From a checkpoint of a small spectrogram FSQ autoencoder.
Model: 26.8M parameters, encoder arch resmlp, encoder norm layernorm, encoder activation relu, encoder patch size [8, 8], decoder norm groupnorm, decoder activation silu, decoder widths [64, 128, 192, 256].
Training: 11200 steps, batches of 32.
Rows from block 0 of the decoder, named by matrix and row number. Rows with one number belong to one channel. Each number is 200 + 40 x the weight over its row's rms, rounded and kept within 0 to 999. All counts start at 0.
# convs0: first 3x3 conv (decoder.mid.0.convs.0.weight, 256x256x3x3), inputs 176-191, a 3x3 kernel for each
# convs1: second 3x3 conv (decoder.mid.0.convs.1.weight, 256x256x3x3, transposed), outputs 176-191, a 3x3 kernel for each
convs0.146,201,167,182,199,181,209,217,185,196,183,174,194,214,220,201,203,202,200,254,184,228,236,0,317,220,198,233,219,161,230,239,217,145,178,228,186,175,195,237,207,117,222,206,92,215,219,221,216,187,197,192,146,291,235,183,233,221,250,222,137,182,226,191,190,198,154,152,222,186,138,160,209,154,229,232,153,270,157,235,201,239,238,250,183,286,51,266,216,187,216,256,192,219,151,196,218,233,264,207,242,248,199,227,212,142,262,253,301,168,245,198,156,203,149,199,255,187,225,246,254,199,221,243,231,286,161,181,220,166,169,181,246,155,129,161,242,281,208,186,277,235,316,213,185
convs1.146,213,232,226,206,186,213,169,215,220,111,118,125,217,204,288,197,255,214,177,208,195,209,141,194,176,170,168,120,212,187,188,217,249,220,149,279,172,170,143,208,181,212,241,169,173,209,227,160,221,174,162,155,178,227,173,193,202,193,140,207,172,205,182,132,211,175,153,209,219,141,182,143,203,235,211,195,180,195,246,266,218,219,222,142,265,268,133,202,244,204,199,169,146,212,170,253,173,203,189,212,172,249,196,282,188,212,270,159,253,158,194,208,98,212,175,281,228,169,245,222,228,171,216,172,196,255,268,281,199,226,59,224,114,218,272,265,195,221,160,275,174,178,261,164
convs0.147,200,228,201,155,211,196,134,170,184,215,182,199,206,115,151,150,139,173,152,182,170,139,168,167,150,114,169,168,176,194,187,197,198,156,181,196,175,140,215,204,44,193,202,88,226,202,228,232,242,223,243,196,216,213,195,188,208,207,190,218,175,169,174,183,182,213,208,212,207,140,205,162,183,188,192,211,202,234,188,198,178,149,99,209,203,203,229,167,154,161,195,240,230,127,211,197,117,194,218,164,222,167,205,282,163,112,200,132,169,244,154,174,248,175,139,194,130,214,221,205,173,192,189,164,201,196,245,253,229,219,254,211,229,231,189,189,55,223,190,177,199,171,147,182
convs1.147,279,244,259,228,273,236,253,253,233,183,199,197,259,274,217,230,169,188,205,171,180,218,175,184,182,216,213,196,179,226,208,296,155,220,206,206,244,227,231,220,235,262,231,183,204,156,158,166,197,229,195,213,225,157,244,260,264,219,299,230,183,256,241,201,187,191,226,215,173,159,142,165,229,256,250,178,235,256,163,165,164,203,204,210,169,154,206,181,174,156,198,214,206,172,223,199,195,186,240,253,187,243,216,254,226,184,235,196,242,214,244,242,177,256,177,165,161,263,208,172,221,257,202,215,213,197,217,126,220,258,101,207,179,126,187,120,218,185,153,216,247,170,209,160
convs0.148,269,242,267,206,210,212,151,168,183,206,261,182,188,198,153,136,156,162,171,164,165,288,233,192,162,180,172,190,145,183,220,207,204,193,145,239,230,252,246,250,214,294,190,227,242,199,172,165,210,165,221,216,119,247,163,224,191,202,177,219,130,136,166,163,190,200,125,211,202,156,198,187,240,209,182,197,241,219,44,167,195,203,193,236,211,235,224,230,191,202,171,143,183,181,179,213,173,190,134,134,173,201,181,49,78,157,240,234,216,222,194,220,218,246,153,240,182,210,164,208,227,174,215,231,155,171,261,224,290,129,221,150,195,154,159,213,222,148,183,155,215,237,255,201
convs1.148,164,133,178,216,183,202,209,212,213,176,286,212,192,253,276,168,174,189,214,216,203,143,158,146,238,187,134,180,147,207,175,175,236,147,166,210,173,261,171,239,209,185,210,147,146,273,198,202,217,206,213,248,243,212,257,205,222,215,163,188,172,185,214,160,208,214,254,251,177,238,248,192,237,217,253,248,198,214,228,222,244,157,174,180,279,251,231,237,239,230,175,169,150,224,237,201,187,171,162,156,153,131,247,260,297,242,247,259,234,222,233,193,200,219,209,156,151,234,197,218,195,157,180,192,170,234,169,218,153,167,257,180,164,145,182,174,229,187,242,183,105,181,188,169
convs0.149,261,120,201,239,144,190,186,114,142,207,195,212,162,175,188,193,194,231,225,152,188,126,135,213,162,190,174,225,174,217,131,170,138,194,217,203,182,238,288,234,218,236,244,169,225,191,204,258,173,215,266,235,319,205,206,213,192,217,168,172,240,216,204,162,174,159,140,140,158,181,181,166,154,237,207,140,241,157,221,193,168,185,201,187,169,92,187,130,183,131,220,170,208,180,182,187,172,203,234,163,77,159,236,195,211,143,148,156,172,188,217,151,206,129,141,117,145,217,163,204,188,172,183,217,193,184,229,259,230,217,200,233,213,200,232,166,250,201,174,250,210,197,183,180
convs1.149,197,200,222,235,207,184,238,230,237,238,174,215,198,180,182,186,283,217,194,221,161,187,191,204,232,169,194,157,174,168,185,220,220,168,264,201,203,191,200,183,183,178,202,175,205,148,194,223,184,226,180,161,217,140,189,230,223,226,229,227,192,226,175,225,256,249,165,169,174,225,198,226,183,184,212,186,200,197,182,223,179,214,214,158,214,134,120,178,234,166,220,164,170,196,151,182,187,184,185,218,264,214,235,341,252,222,239,145,280,171,208,251,70,183,220,173,160,220,221,198,256,218,185,226,200,181,199,152,227,257,65,204,246,207,191,146,164,192,164,339,193,167,245,165
convs0.150,204,238,194,172,240,194,169,183,138,179,166,170,177,127,133,171,200,167,159,181,169,152,321,154,187,151,156,190,209,203,193,186,226,217,218,181,223,291,199,296,285,186,235,191,228,171,242,236,266,261,254,258,227,163,198,188,189,224,225,220,178,173,208,190,189,183,200,184,180,194,166,171,180,223,158,231,286,276,194,123,153,138,158,126,152,348,152,166,138,165,206,183,157,240,128,201,248,205,183,152,196,210,172,230,237,153,195,151,135,178,164,188,203,203,155,172,201,237,263,196,268,172,161,261,207,242,196,182,230,167,148,163,218,182,235,200,120,186,251,211,171,148,249,199
convs1.150,156,196,121,184,225,192,203,176,181,182,88,192,242,264,236,276,240,195,181,246,180,116,165,155,148,210,208,175,174,162,244,222,160,281,225,223,207,205,181,219,341,286,182,249,246,217,195,204,206,229,172,220,213,161,208,161,180,243,226,240,245,203,223,195,208,177,205,270,182,175,221,191,189,175,207,208,196,225,160,204,200,218,161,223,205,198,253,227,197,213,201,181,230,234,171,191,165,202,204,150,169,224,271,278,253,219,250,235,209,221,186,146,198,236,238,178,228,165,194,212,223,213,213,253,234,243,204,81,221,206,280,176,138,168,139,201,210,182,146,261,274,225,155,222